python train.py --model="image captioner" --dataset="made-up waving flags" --train_examples=97500 --image_size=48 --crop_scale_min=1 --horizontal_flip=false --color_jitter=0.1 --tokenizer="word" --vocab_size=53 --encoder_arch="vit" --encoder_norm="layernorm" --encoder_norm_position="pre" --encoder_activation="gelu" --encoder_mlp_ratio=4 --encoder_head_dim=48 --encoder_fused_qkv=false --encoder_bias="all" --encoder_qk_norm=false --encoder_parallel_block=false --encoder_inner_norm=false --encoder_moe="expert_choice" --encoder_num_experts=8 --encoder_moe_every=2 --encoder_expert_mlp_ratio=1 --encoder_experts_per_token=2 --encoder_shared_expert=false --encoder_patch_size=[8, 8] --encoder_conv_stem=false --encoder_layers=12 --encoder_width=128 --encoder_positions="learned" --encoder_register_tokens=4 --fusion="cross_attention" --decoder_width=192 --decoder_layers=6 --decoder_norm="layernorm" --decoder_norm_position="pre" --decoder_activation="swiglu" --decoder_mlp_ratio=4 --decoder_head_dim=48 --decoder_fused_qkv=false --decoder_bias="none" --decoder_qk_norm=true --decoder_layer_scale_init=1.0 --decoder_parallel_block=false --decoder_inner_norm=false --decoder_positions="learned" --decoder_cross_attention_every=1 --decoder_tie_embeddings=false --residual_init="scaled_by_depth" --optimizer="adamw" --lr=0.0026 --beta1=0.8 --beta2=0.98 --eps=1e-08 --grad_clip=1.0 --steps=15300 --batch_size=256 --epochs=40.2 --lr_schedule="linear" --final_lr_fraction=0.1 --warmup_steps=450 --weight_decay=0.2
Rows from block 7 of the image encoder of a small image captioner, named by matrix and row number. Rows with one number within an expert belong to one neuron, the router's apart. Each number is 128 + 24 x the weight over its row's rms, rounded and kept within 0 to 255. All counts start at 0. Numbers have three digits each. After the name is the row's rms in percent of the matrix's.
Before each expert's rows are labels from the 100 images, of 14848, where the router gives the expert most weight on average: "colour at peak" is the nearest of a few named colours to the mean colour under the peak. Only what is clearly more common there than usual is listed. The data: made-up waving flags. In brackets: how many of the 100, against the usual share in percent.
# router: router (encoder.blocks.7.mlp.router.weight, 8x128), inputs 86-127
# up: expert up (encoder.blocks.7.mlp.up, 8x128x128), inputs 86-127
# down: expert down (encoder.blocks.7.mlp.down, 8x128x128, transposed), outputs 86-127

# expert 1
colour at peak: brown (66 vs 23.4)
router.1 121:123078147088160104117164120098168129141109140115198132130156149128077142088165139106183084152124075132141140146151180147095110
up.0 090:172106132112121143116121156142115131108138147106139139181046108099134127125134150128147130082142128152098135142145114131133116
down.0 102:167109067180103119155082140112075107118192110119138126146142099099127139197086150115104135124090134141102181157150096136124140
up.1 106:163107087138112143094104128144133143188162170126119120103148139155128117131113135185150174111111149099102117099147121146121160
down.1 089:080140090174110147139129122097096150125131166104113112127133149148122146114094117081117112131134162164158132116108168146104109
up.2 103:115111124096128120107106156108141144133160143135122093162147119113144102146130121150114133081146122103085154148166152124119141
down.2 097:157120146149134117130141120142169104117160125115157103118165097181104139137170138132128129139178118076092109144162100163164120
up.3 115:184126127131110107150121156118115175125177056087130114141132145143159113134122128091127120090145125102151109133107110091106121
down.3 111:129141103140117152145141127096128148125138103143157100102152162123120142148096127135093131143105154113168123160154102119100112
up.4 097:099138126144138139131109081169127119113118136163146127130108129132172102156130135112137154148155127132128101141111096130170104
down.4 090:156138099148149145097164178088094147111141099167082106176125142125109180096154141153123129092107152103135157102133100122090128
up.5 097:138093108099124138111100126136093120065188118177136139109121110148138128143134079158145150127131112135159159128137141104113117
down.5 098:130115083189132105164118102128115122109131132145127138135156087108118149099126138119122116123094122096133118137152145117180081
up.6 112:117125103161091122142128111138114088147157119096101083097255134176135119152102107118110153154140140109109125115143118128112155
down.6 139:138136092157076151141095175167091093163131110134089097165159121177152125160082142139139143106101159110145169130106124103101138
up.7 090:128108107119134095145126149092130122144115107163163167108135155145132175102129144121129104122117113091139119166106139124119116
down.7 110:139107068194170125156127122122132111132134096152108153146132149146125141099130140167144104106097151107160097151117087116112112
up.8 086:127115121157077124145042163129116119128106154154128141143083136153111128119113131163155130170126152137128130121122092133126092
down.8 089:105128102140102105155175102120139126113111056138171117144167143160137118134121116119118106108122142132144127149146120117104103
up.9 102:161125137126132130113094162151081140062161117150122148143116118158137115117117075131144104123118128127154152120100125147149120
down.9 100:152143103138137122143123133091135129108155118108134101147139104094145170154132144150105118143129145063143129159149152107141109
up.10 098:150146136133133113147143112138141172137101129103150121136123119111107107101127121119134086150124126161137140160154126141173144
down.10 099:128139128100128147147097138119125145111118142127119120156125098109099121113152162119105142140159134153126163118110112157098125
up.11 118:120138059164116159107155103133119122151143144107121090135145135117131103135100124151103108096105133156109157129104111125143116
down.11 119:115082127126097175132156127143110117128152135130161108106101143125153085110126122117089139101107111133110123159159126103159160
up.12 118:166119119149140141092115153158146121176143105108123131115152152123130104139087126128112128090144135089065106076122107123149174
down.12 112:134066114136168170150120155122112121117118149140145118121154117121095124114139136117128084118095099141112132113156123157117144
up.13 116:107151109150146138121106122127121112114124123133105144124128126114128105116125153162138157106119114190113125076127128133184119
down.13 116:143162138144126151099175119123102096153168114151095130116152139141161154157103131130128158151139108116139115088143115167143155
up.14 097:141174116168090111112127115147163109157108134139103079146142121155167075161121177131132147160161116108126144140127115100133132
down.14 090:142134119157146095151127133091147118110130131087142066163143136159141140149119098136107156108176122107143140123133146098112117
up.15 093:122168122152147168100114136137185105114128136136137155124144114130120132170138119142119123118148118121115128120099130167142149
down.15 086:132186156138127134157128122143118124105120110127087131127137139171109115164106108129084158180114142118164118115094119163102124
up.16 096:132132097143140136166109128139099134135145114110116144132138111178113141149104075125085133098142125140127174134123090133093141
down.16 089:113137113132121103164108136166108158123099152135088142111119136135116101094098137119146144139135154111153082102137160099185071
up.17 113:136152089166108101111112148128143141132193133109130109162145087112143097146090123151080143089105132149086140165151121130141108
down.17 103:086088137104141092124091128121122178099123123121119106147120136101107096147118088081108148135148097128144145118152163151108127
up.18 096:154115121130124140163119168151132097122128106136131165129141171124132150165138112128171165128134153142130113115102088134119114
down.18 119:187124108168161100106124148118142089122177144121103104140150105105147138179120101112133138113161119079120163115109142120113154
up.19 104:155125118095135160108131133122089167119144159125129133175048114106129124130131172126114133061122131123113155159119111140125108
down.19 122:138131077099099137116106160119061145097160115171104130177117114105150140172105152130094136119107163140126181128134089133110127
up.20 086:126086127106101116088099139133112102104154122164118129088143100157150121123108118177131149144135107118113157139173123112147164
down.20 086:125144090163170140111128111147093123097115116147110134157140107128134180097117110117135144121103111091189109124136128140140124
up.21 106:126163125107113109102116109121148124133109174163093124165113131125166120110120119108123154149137127118081164139166135139113138
down.21 107:141122156134134101146124118112141106087155148125157100104111104153095171140189112132083115158149138085109114148123076159144100
up.22 092:172166106167074116133121139162095111123140104090101089160164143146130099154102123113127157147157157128115132105157070106121144
down.22 090:109115074151102134138117156132087113157139136114146093139176116168148138149121117144141153104107117113158159162105152151086164
up.23 108:146103136121142144069167132127127108138132114127143099122150098107108160106136139096088121076120117117120082152096152137140153
down.23 116:122153166169135127114146121131130129133134106144146155160102167145115098158151160137126113117111107153127061111128095172137151
up.24 105:162128118138141185126119143176164136172122172132140115118113123157145120138141157188136124121124121107099115103094114157139154
down.24 106:093145125148124162131140131134109152140126170147117129099144140160157126127090145109107138078150123161156117125126152129139159
up.25 089:147106106146143120128120113153098124082179129152135149148120142143133116165136120135164121094097118148152117109080133144144113
down.25 090:174127099181165087120134130079152117124193126124136096139135083084124136173145175160085114113098103072108123170129161116159124
up.26 089:107120054153096149095149122116147140162136130114163099154161151112168124122106131122135103124144122135127148134119144134114144
down.26 094:080100098176124138162142130117090124116116109141163120115118141133127118099127133142103112116094132124119124141129074116151114
up.27 091:143162127073113110131115154107141143160113142135122100145118147146165115109129109108113097112126119077084119160099153121106160
down.27 090:105128133178158103131171118136180103109153130112194128100142143184115146140170106124076108147142113103077107151145069177139149
up.28 101:139127132125111111170139136146132180093155085071142123130149141091129098141130108110112107099118140121097149157117134105137120
down.28 090:109138156125121136137150176146117169109140091140154122121133151129096155137135084100063142134133136140128096168162099104122123
up.29 091:138112110172114144079102086130133079156139134132116128108160148121127111130074139180134136129134138162124114089155131119162166
down.29 079:095135069144134137131134154154095134128098151148124087158157087155156126136115134106094161084165124115173100130149110129133125
up.30 102:101125114156085135111111110128152122185116154117129120166134073084130114138113150133136138139110144180100101132142106142107132
down.30 087:109156143112107139123098113113130152107120097146111148102110212100166113119118146113132156140150149139098103082153102109161136
up.31 097:158123127134117126146105162143140116132124103105141137137147150130132132183129126108160175132168153117104119104140086130108132
down.31 120:166113097193137102125105140120119088129184141111119102131163097129142146176108115114133127106133125090124161129102129133110161

# expert 5
colour at peak: pink (39 vs 10)
router.5 077:146106121149120154145128161170153124138132162120117142101169108113106144165129125140108126117129139101100112161110114122125134
up.0 105:140096137165107096112109158120153176133148099113162140149128114116130130122145144108123147094132099131127136142161115140113147
down.0 094:138129106132130131140096129103142121145147123142180152147128168105152118156082121114173134188099107142121184145151089093102127
up.1 136:123125104135130139127130115109164141157129169111172115165126130113136119123097118140129146141110119118102142178145135125120099
down.1 122:124123140129129125101164126153147099151128124131133106138088133147135097122148097106155151085128096124124117127114151121125076
up.2 128:145082102107148127212151133104137101130104131128134098143125106142104109130114155115185088141124160138131128171137161074128110
down.2 135:132108120105130085119164107126164115151138109128132125118127107158087112091160160168163122121114146096111111126142116147150115
up.3 101:140149145140141102135117111145188136105115126073176144147112170135166158080119100110129126155158148134140135158145116123144105
down.3 102:144127126124131131098119163135116078158126127160119136145109138106167133164096081116134166131176115135121113106141150105139134
up.4 105:132132125143155126173083118158137148172162101121141143141111115113133122160139092095115141072108093132151137152110170074112137
down.4 102:132110098094128139140118136139139152171150119133149105181156144112156145153131185070162158130078127105158135106116142089122124
up.5 099:113104156124120154081106133120171071166122165081123170101129119131069137127131119128113135181129125148089104142148170180117121
down.5 104:107111080144095130157127145147070128097144159126130087117184104177140079152128081116108146126146105142142139146137138135074092
up.6 091:091113116131124125101112127203111104141116133095130148106113099106090151150064100102092152115144115144109135116148149112139158
down.6 094:102104116105110128142132140155096171146152121128115056126184174152161087157123115098156165140142102127127128099122149117116109
up.7 095:119077144128151117133117112112163108090107121162134116146133104106102156088153135137127108106176148076146112144159089124122110
down.7 091:151126152148168094151152136163147149126134152096081126094151092135059142129155145147100098120121119092118111120140115140171169
up.8 101:118093121136129146168129106173157159153131166064164138119117146129119140136128093127085141129107138111118116169165119096136142
down.8 103:130121111127152105112149147146125116138137093166122111146136128127165122133106120101189164127148094150137135077115139101132098
up.9 090:156164155098121113158132149141147151116140100105164163154137114102142131108093093096114111142106158143108108150149143094148107
down.9 098:094101106104124142084099169140110126191109149138133121161104149147157140117123116120146182133148122133133114081118146153125132
up.10 093:113115087103071146084113148153107115153110122140088132128159125143119146128115119128146119104161171129114129128134156147139149
down.10 100:092170132153123141145144123117104169133127125121128107108154112162108117114116134171093135111156156111137149157114137121139111
up.11 101:093173120144114142108117102184138079187104179132102138105147113139108132157126130121114101170157116113106093119125143146132165
down.11 095:125123070144136138123122125168103144132131118139116126136189113163169118160115147126122136113133135114150140158084104112097097
up.12 090:117123124159142126173116132120113172147124137123147095103108141130144112123125122126138154096141129140134128075117139110138121
down.12 092:139084165086145134123128126080148137110126133160080126133057158072146163104144143127128094134134123113109138124121141125123126
up.13 094:107121098133111122110124110143169145088142115165110074125159135120132093137121146153176134153153145159137127142167120104154125
down.13 093:118175153143120129143139113109140135133124155128121149125087131115097162127107135158086110150109201106127114149135121106148130
up.14 109:132107150144116098118087162140167145172124141068166125128149137146092109156171112108099157109162099108139148154127116139107117
down.14 104:146091118147147117152073134134136091104109149113144130131134104107145143177106101076132091166124113144135150119152126104106146
up.15 098:110056069107114146144128127166146126153126169106135082092124153205149070092148129139176136137137157106137109130121124148131131
down.15 096:118105143122147077138174129112139127133107113142144162112120131124080145081139123137118104146130128134134115143111148106111106
up.16 088:136154149076116147138138084154148096161140120155136137104120127123168131136105164103157147120110152118107102174090133062165127
down.16 095:133130142117099130104165149099153165141148112127081089115166152182152140109125133149178130137138138122110086083144146155142125
up.17 121:115092142162142081136133102116174094131097162123141118164130102118111144110195155115128128137181143094131097120130088153142113
down.17 114:154122181168157110125101133128142119123116129134083143106153146135134148154135112105145106147129135098113110086119096106143156
up.18 093:067112113130129152114109076156145113183161162120166123094127148192130088176110095124127166142138106136089129120124112153111136
down.18 083:106122138134160137145153105119142134127098163103140140149159153150130133130093115130140106134132146109159134142139133112107094
up.19 080:123083140081095148138127122143139111135116134134171137092128127132131138147156140103132136158140137151093066143146135124132163
down.19 082:115135145132109080105189127118118173117140112155093093114189133151131115131126116124127133152150122148111114065138129144118111
up.20 106:122151092138083127119151138143093146138132121133120117153125160122153135078115111129119139087136108150134144137112131140124133
down.20 102:128113146111132114074130125084156145113184099131133122108072185124146172125140127159089140128165119130107129123144110145114108
up.21 112:151129142106058132101129145134146116137136074147124086108134168105169133103113122142155095126147150134122146146137100080143148
down.21 105:111117131147121141100163113102165118136142157152119110117093129115134147117112135157052143139165137122073085130169143144146135
up.22 091:140161146114104177117155090147153108147144137131176129123127142122143132162126152113124116148111141121105121144130116104162137
down.22 107:128118146109118116092187121126134146106141097138105074106154127133140120127135111130140131115141132130119116097140168117124117
up.23 100:108137085127085152108135135192067105166110136128111116121151138124100137146080114112102150098153121155095142131114127127140132
down.23 105:106115138130111137126147121131111170125164124124123068085143164170146101118122103151124156119153112127128147129098135113118111
up.24 103:135144111116107148121116139144168112130163118105165135132113184137149122087081072136145118112125119167161153177141133110114114
down.24 093:103141161116095132107155146147104134133148112132083099137085130143161127108127098137106165114130138136156093145143164114125088
up.25 082:121124096082091082144105148111097116130138112144105128137099170137159117110159136128167162117146148121097119106125133120133091
down.25 072:131118165081137116086161108072135129135160117134114123116141129100074158117165124142126119144111162101105132144150162183133130
up.26 103:144165125118086120148126158132114155131125083107150152150112158116167122088088112104104120150107121161123137159116150136136102
down.26 104:105135123087098130068097144109128122151142115130113132134084141151170140126145109142112170124146136168144099106128168154121112
up.27 100:090119104134121123135121130158109136165108114084141131097130125128094153159096090105085160111149123125111094133143140118109142
down.27 102:104135100127117135121123139126106167136147128155114092141138137144165081133106136113149178138148104135126162101102106123126102
up.28 095:132150126124114149106137105180114117168154161131166132119148141132108149161121117126128123127108121132093131151119126116137116
down.28 095:114109122126110135092147136134123155111145103128119077107149142140163110107141075136145148102149128134139128115099172111114093
up.29 118:141164115130151163111136120139161142136153156101110128155126137142141107111102121124126096153121095155090134143129105167131116
down.29 113:144163128151093119115153167150089132104146140164150097158118099141155140151153101146093163119141109148160099139121127125101096
up.30 116:115144058148129142097130111125132168178145152096141092145151156119134115111092124164138136108115124164111168123130116156098102
down.30 108:120115113117136162155140097103114118123123116123145111129069129097147101095149096100086131071110126139132129197091177096099079
up.31 095:132129131112098172109161082134128085147131144138145120095129139114122132151104165118124120146116141123096135147127126118162147
down.31 112:120117145110115127095191110124137151106142095133103080089161137140144106128125112128134127116147141131114127108145154121126120

# expert 2
colour at peak: white (37 vs 2.6); pink (27 vs 10)
router.2 094:114123101129138147158118169114095116097142123185101129121135107155151125116145123180139158146133104111156177134107136123132107
up.0 085:107126108122133121132115116122131166111129117170123101140144121147126112105191185186169136111108114147143138102133101121139110
down.0 093:141152160130090128102111190145094109187122116098135140145140153139130160160067121122129135147149130178132123095117119148108146
up.1 104:135113113128129166120160094177087137137149120144083123106119133115135081118133145106096157130101092153111141112125114131131163
down.1 109:092149150141122162118130133125093136122153106145121168110141197102160150140099080106110149146100085151134131112097142180108161
up.2 099:098119095138130132119120103133109071097119170155116075128135120108109141122138087122111111130167122139096122129143166121124126
down.2 082:101105150146144128132145079120140139122161140124147156109123119137116106136174118099093105138104132086131083182143143141153092
up.3 105:113142135120162153120118179143143149107118157093151091093148125125095119182118093105127109112153124156145132123086150147132116
down.3 102:156112096119146092101139126103139117104137122163166133166138065106128205121133142135106095129094111133109147158142122098117107
up.4 090:164128148120089095141061150129142111100132099138157149103119098118115141126167150143168095136110139152112115162135148124147118
down.4 093:140113126127060130141130129128129110091106092140116105155110129134116156104148130136147111127120164126147118155165092116093129
up.5 083:164117110099122082135104138128102119147142143113118161120117105142137098136109116115152171110141173146108117107133125120137100
down.5 073:113110171149124149130114095157172130125125140146122088129113140154131096150159161165128121155153156137166110132114111095138115
up.6 093:163138150149115092180111105156072140105176094096170088164160127124138094141092155094096137148099111122116158122142100080159138
down.6 104:129073103164154135145108086087109108115142155150171157091099107122139142118156125158116157101114089112148122114124136114132123
up.7 091:120128099126133126137127115092141153109120098154141086112138152199147118093140163179174125161140105112154170138138099107124115
down.7 103:128133117126107137114106195136094134181148154114134134138143156132114142124057106142148166145111135147110139100121117167107164
up.8 106:117099097164135112113167150121192172176137145090140109137133124137129125119172175155121153093142140099119149116111086149103133
down.8 105:168134116144142105099126132138119145136124141125140158204165095099133133182131159112122131124099120162117119134132123127110114
up.9 102:108089096134138093107114106153107090125148170123148111120117103118090108194129141125132152112138136167108158101109120122116105
down.9 095:121128171126188115112154060109171134106078078142162176134126142114113152118167189129123102128122085134154115144113135114132113
up.10 103:103110139087137138125121114127148158134139156094155139118113166123104116153116081075136167113132133143156098144146158117088099
down.10 108:137109120100143125140110128116135121125119109138120144157113142111109174095172117130160103088096104108138120182105213103133086
up.11 107:111130145122132154162161134147116144123076102127110084172127115137133083134156182112126090146164084159101143109110131113176127
down.11 112:161119126131136169112143149147132108137149110133126144155124154107154169115115101088169114113090089122126137162160166158125153
up.12 089:153122148099139193170150144148104111123136111144119108167116125116138097121123159105147104095109115099118114162106129132175097
down.12 084:111123147129092114119161162124147083144111118122130099116124112101130118123136144136164097105173101142103099101098157131146153
up.13 099:111125098125117155153128175118152102113095136122142073082126131138138110146138118129154107143189113131131138140108135161122134
down.13 101:153119089126124115080112134123174112146144142109135137200112119098145161124119153109187105130103123103127152151143163141112131
up.14 080:153113139094088154151118132099133119141121121123143154156094172154166104121109151125173142147129160106081133138121144092151095
down.14 090:143102142112082126082174155156158088135124153115131076123148109161160111123117131157127122134198129108091134092130106157137144
up.15 094:148133146104145142087157083123127111089130104139095128075104142132141121082111137148150128147141140094159158148179083121139154
down.15 093:098142103127122170102114156157075145128108109177143121130128129127143126147065123127140162117130117143111137101131096138110146
up.16 123:117140142105140092071158104145140155133200122114178134159130113113093127137105109141127129125082131137121141130140149116127112
down.16 128:136122144113163135114153085128138100123106095139150145147147141109136140109133140108154121108115069143134094134129178113158094
up.17 115:116118125091132143136174090130160107174170151105140105127116140131119092161142123122112113096133139139062122142147142124155140
down.17 107:133130148100080142119181142142138130119129090136140101090133116105139096159138128114107140095140153146121091146140158135151139
up.18 122:116115115102142143154166067128172106141161134110161130114107131133143089128132110104133090114126128151067104150141134126152132
down.18 119:143121154102095103129189124123153135090133068126137097096153123095147118157151140123130105109114169128132097140145140119154135
up.19 100:122111110150133125130122142187133136107159173131156085128123099139153128153144102145094102085145115125112088083097125105160131
down.19 098:181131134089112107160118141125109113096150103110103156137128131116144151140127074116110148146125126134144164143098154117109112
up.20 096:141109085120113110104140137176145133161143125146150112149128106118144159163137148111151181086160162086140132124114092126125143
down.20 079:142149180138151125080163082112133176138126093115141138138156125174120128182152186111108147155108125139131068094152080148112115
up.21 101:137126109102116113143130108132115139134145101070127083124146151129137114165100119111131166133135147121119107147169125132082130
down.21 100:080123139131150085155115114128155160134124089141176173141093135120105113130188123145142078122106097156131124144066150138157116
up.22 089:142107146145110152131153083140109106150130108150103081129137110127133095117148204103127154119129084148150140110126111102156143
down.22 093:134126108159138148131121155138082119172118105139153126104129138085111124142107135146121167127118079112102144125135150131106150
up.23 102:130139087164106104098108120125163104122115124108097122101114138137145063100118164136134134134156139140105127092156093138149133
down.23 097:124119090142147111145118104117146152107093112170112156158090136111117138102134118109127162080138151114185134100152137091088077
up.24 106:083127108128127117130140157125159146123142123136121078167135130128121119127178149191122126102152118137118125084130139141155114
down.24 109:172153158105122131113126168139161129162121134076110160181129133130138157139127120113152132120115141122115112121116133149129131
up.25 088:096085108125141136144104131132128147094088133099137144175101132141132107120111126057143139122155091159124120148156172137128114
down.25 088:195121174143162146115131142139132113135125099126090158113108143158118149134135128119136106095099117094145063146093155134159135
up.26 095:140150107138135133114155095156086119157166142138085131106122123118126085119142149123131168121110101143122136096135115143126157
down.26 093:079141148150113155095144121134082147139133104153132136110151192116149161146092111120116134135136085165150116098101141188101150
up.27 094:152130113162126091158096115145149121136142096096164132074126100123139113134157137158112127152103123123122130171159095127133148
down.27 101:133142077183128117138093109118104129077138116164109125162092123115143118137152150149132174111134128120172130092126099096121113
up.28 111:099130111132115149160133164119148095092092120133118082097133122144158115133153135150141111134191107146137139112119123157140145
down.28 117:161135099117122115102130158123161112149135111121129139190112105096148178115119138101189123124126110130122143139148157143114115
up.29 121:128106115146116115126123101169119083113196132144161119140133089111142150166103118126121099125130099114089092114136161068136149
down.29 123:158120154126163117120139092104129150114128124123139157179142117121142137170167131116099149117119122119134104106116127121138076
up.30 099:119103126131129138086140127172142145130131113101107082140095109113093089127141142101156121086159100121121133143114159141141116
down.30 097:129110170138113126071185123108145144143146095152154130096123150103108149133163158171112105131126125126117081133137109133141142
up.31 089:099127136098083122134148148115136099141130146159121167130164146114141134182124117082178091178144144125112122105108153138137164
down.31 102:107140105088074131101128142170110161138139136170154138156132154080150126143108110116135125137111178209131135156161097139125134

# expert 6
colour at peak: yellow (58 vs 1.9)
router.6 095:105153145134106126152129114110092143135133149103145067114072115146090113140097107129112134148144125154121144132151150135106109
up.0 096:088114152090080123149117099127127140161133107158193076100130138134089111087132114164145145148133133141148120190146127101148101
down.0 105:163103118170134081100118181122138101125129149133128133145176097117136111171113143169113134124144133123124132115134099141125158
up.1 105:094118133084132158106160102138130119145107147133134169076163112127098121121158118108137162098123152121106098145115164149157132
down.1 105:093144141107129139135145099134154169103161106091158121079114122164143099087165100112153121081150144105126089127132105115141106
up.2 093:129119134140088112121137128098083082136147126163146123127139081099104162132103171117149126137127131134125181146142137132118147
down.2 091:124121146145154098117148153150116145094141120134138150146159140120140152148132129128121101155172096134156149136105128167095154
up.3 085:108161107104059084140125135129115106176135090149103125134092091116134121167094142143166115160148164160134143153125134117111137
down.3 090:115121133127146099119153178128136140095133135129125130112250121131130142149143093107110102106145126112135156138118135144117153
up.4 099:122088141132116143125122118102111134163105174111142141123162139101104142094148127094133122125122127170106095102122156147104143
down.4 098:137141157152166102123144114130137122084129074134163134131170145128106198165117149140145104171167102119131150107160105124082134
up.5 099:146117125119089116109157157143170101140134130142140148114133130164120118111185153110132152117123143123119098139109137109193099
down.5 081:075156127144154138152097092101126186114096134117125146123077142121130096051145136112145141107116119145146128104137147121132083
up.6 097:138165111113095091154135164151124116154152088134087175133093121140162130162093131134157128143132162151151145109114085112121166
down.6 097:112129113138152125158147129136118119103118144150130128103243109147106149135146105109105093123127128126155146147121125137113152
up.7 079:141117137142105105148117150150116142141137143056113132078144095138129104136108098151133166153142185091114100127138100140116151
down.7 072:097160156127148108118133086127159162117138111149131116141139202110113135111149115130125111098081117081118126131117141118130106
up.8 114:082145131122150095135117117137149161170138147124162144107187127146122164164121079136123138164139182093138123110135129110091151
down.8 109:151161148131147113088136091169145134132169144067113096113158140149095147161146141128149141134140120081122075114139116147126130
up.9 083:142135116081149119167173121139122076092184074131182086132136115134174162112144098102146096094168133099127118172101122110142136
down.9 078:139095149146092099136115150133139090154119125162122123104097101146109102123160138161132082098125116174080096142159130146148131
up.10 091:140120159089141148130112148160148132112106120086124128117119152125100105118169114108157145100153113100123162197107146136134108
down.10 088:173153124077064150129152149139120127126174082107124139155068137090153141104134105111159117125115138165104158141147128140127112
up.11 118:121080083080116148155172107144132107174138118124128121107138167143134126107142110115127137089127137114105129158079128110143104
down.11 120:105117135130108139117203110123151155136131093117136127091130135142124104113119121125129157111138162138105135116155135124128112
up.12 098:098072130123131123130117104132131128141091162172156131120143121134101142101143132108129134141137125150123091127124131102118129
down.12 099:155119118145144094081156125128182086099138104144159111110172116125135171159140132157151150152170102100137117119181100142104115
up.13 096:149138132079135152132129145141114161151152113093136115140152161115133107117132113099176148102114118088106140124099139136122125
down.13 087:137128108102142138158143086133108151140134079134134118178093124105174125123138143117118102128104114145124125150140137087127101
up.14 108:106156138116147112120131134156145177116139117091123167154156130111107105127185079147132120122105144155129155108100116175108118
down.14 111:107167143129141102129118098149126176112168150094161143130101128110083118123143107113154134114104133130153085133113151124142087
up.15 100:125139097104132138124112109116146106108128146093115135151125156122132132129154113077096130086141102132078114151144173104124094
down.15 101:110159138127099135142126117107117123138153073138125142117108154106139139153137114126105149160124094164106118120166116172095141
up.16 096:145167138114089167162091142149092107110120107111124204129095172148103128167115129091137137145095116128136145129102116105123105
down.16 118:128118105103063157172100136106067132135146108156142163103142129105106126125117150109126150132056143181123149162136114102098105
up.17 111:139158120104126125098117135125128180113148126121151136168140119125136104098132148159100116084063129139116118121164131100155102
down.17 106:120121087158144123132121127142108100129127123137136108185146091109162132133095140080131147113148087128152146128121134083089133
up.18 096:113152110129135109142092145153123163122115130140135106130169136162183155143122100109130163095134158103165134129078127101151120
down.18 100:135119139128156166133113063151144144135120126117098105094114159159136144111145173147108149161114114067140104115163139087135120
up.19 089:113168099107135109093117118146124101151150121117135130118182106131132108150133140139105146142095106089105173168118130129129147
down.19 086:200167185125166131119139120126118160131151086094109123146075131144076123135154130119111143127101091119110110129116133136150109
up.20 096:127100143139134154162102132151119138112117143109138144104119129104102086202102141099137134105114110109126113169115149120133143
down.20 110:138122146090090180136124136147108154137135101117134151172114161104120133123127154120161146146071134169107165101163116122113126
up.21 101:130107146123144096128150132138140091112137117114109082096145101114187130126095069108127133124187138090128088121107157124160175
down.21 103:114103133139107148151078157132121132129111146140144178101109167130129095113160132148107138083073131131118123140146134128130128
up.22 110:144136126144133168163145109116094151152147108099161095117168155160131118159120175144131210137084139090113101134141089126117118
down.22 108:172134196125166111114101110122143132090130137085131120135082158149107141125169172116109067117117094135125107136114139142112138
up.23 107:139077155164112127108122120111146124164132158095166138099144158170107126071121139151134180148123132145130096120156090134128119
down.23 107:131152152142165073090159119099140117125128094148148128150158142101137175145110147150105118144161079148111130112133111163097143
up.24 111:131103155107107137133144130102114099138130135149149140155148091090100138154136138090136137126129131147105155183135146137099137
down.24 111:138135164161151090145165128140141133110153124111114125153154095112107129155141173112148074147178067123112139124135127177146159
up.25 105:109139071163139133108129138144125113137136186155126141153135114144096128126112110161113086112078134157143150130130126152134123
down.25 098:089103136142111142119140116117125115105129126136112083127086123118151123128153112110111124123155128087148115166092145107097134
up.26 111:163125114166130149153101157169111139157097121086170133136136164155131066174076148125138178110099106127126102150147095119145121
down.26 110:148155152078136172099115151140118167106149120127131109139100180130117153126111125127168145142129104144104148102139113142092152
up.27 094:128104109136109134136121134124142109122121165097166122136126114137113172121178106117138188111108126125138092141156122105125123
down.27 092:097127097160083102113139121121124113132163090137127130124094135102141154123119150150147124186136125159122143122136104126117123
up.28 083:104074135131104084110136113107137140111147129104149128147145104160102141128143160177143129147138148148104168128181102141105146
down.28 075:121115124128130121129138123132104143140158141131147081093128111089127109148138175125150119166183116145112085141125155152147145
up.29 105:142157126085142115143141126163130097098153101137176143153109163162173112100144093112155064117138135172107133116100080154135156
down.29 100:148101141112137121159132144173090133144116120169149135099129109114036150112145128152115085132103142110120108136142127094138128
up.30 105:143147148123123122145149098106130155131141126084120143174133162092117089129124151088148130143096120132121159109142161118124105
down.30 103:106143100133135105177159107135129146154161094114174110164155113135136106157128158103118116136119094130113163166135145111098132
up.31 100:127122130116110152188141144127109120144126101114166127112159132184126119088140148112125167073085108123134112155101119120174095
down.31 090:137131169088155146126126091119124211072132085112140134132114164092081122076169115123105091072111120144116122130131132130119104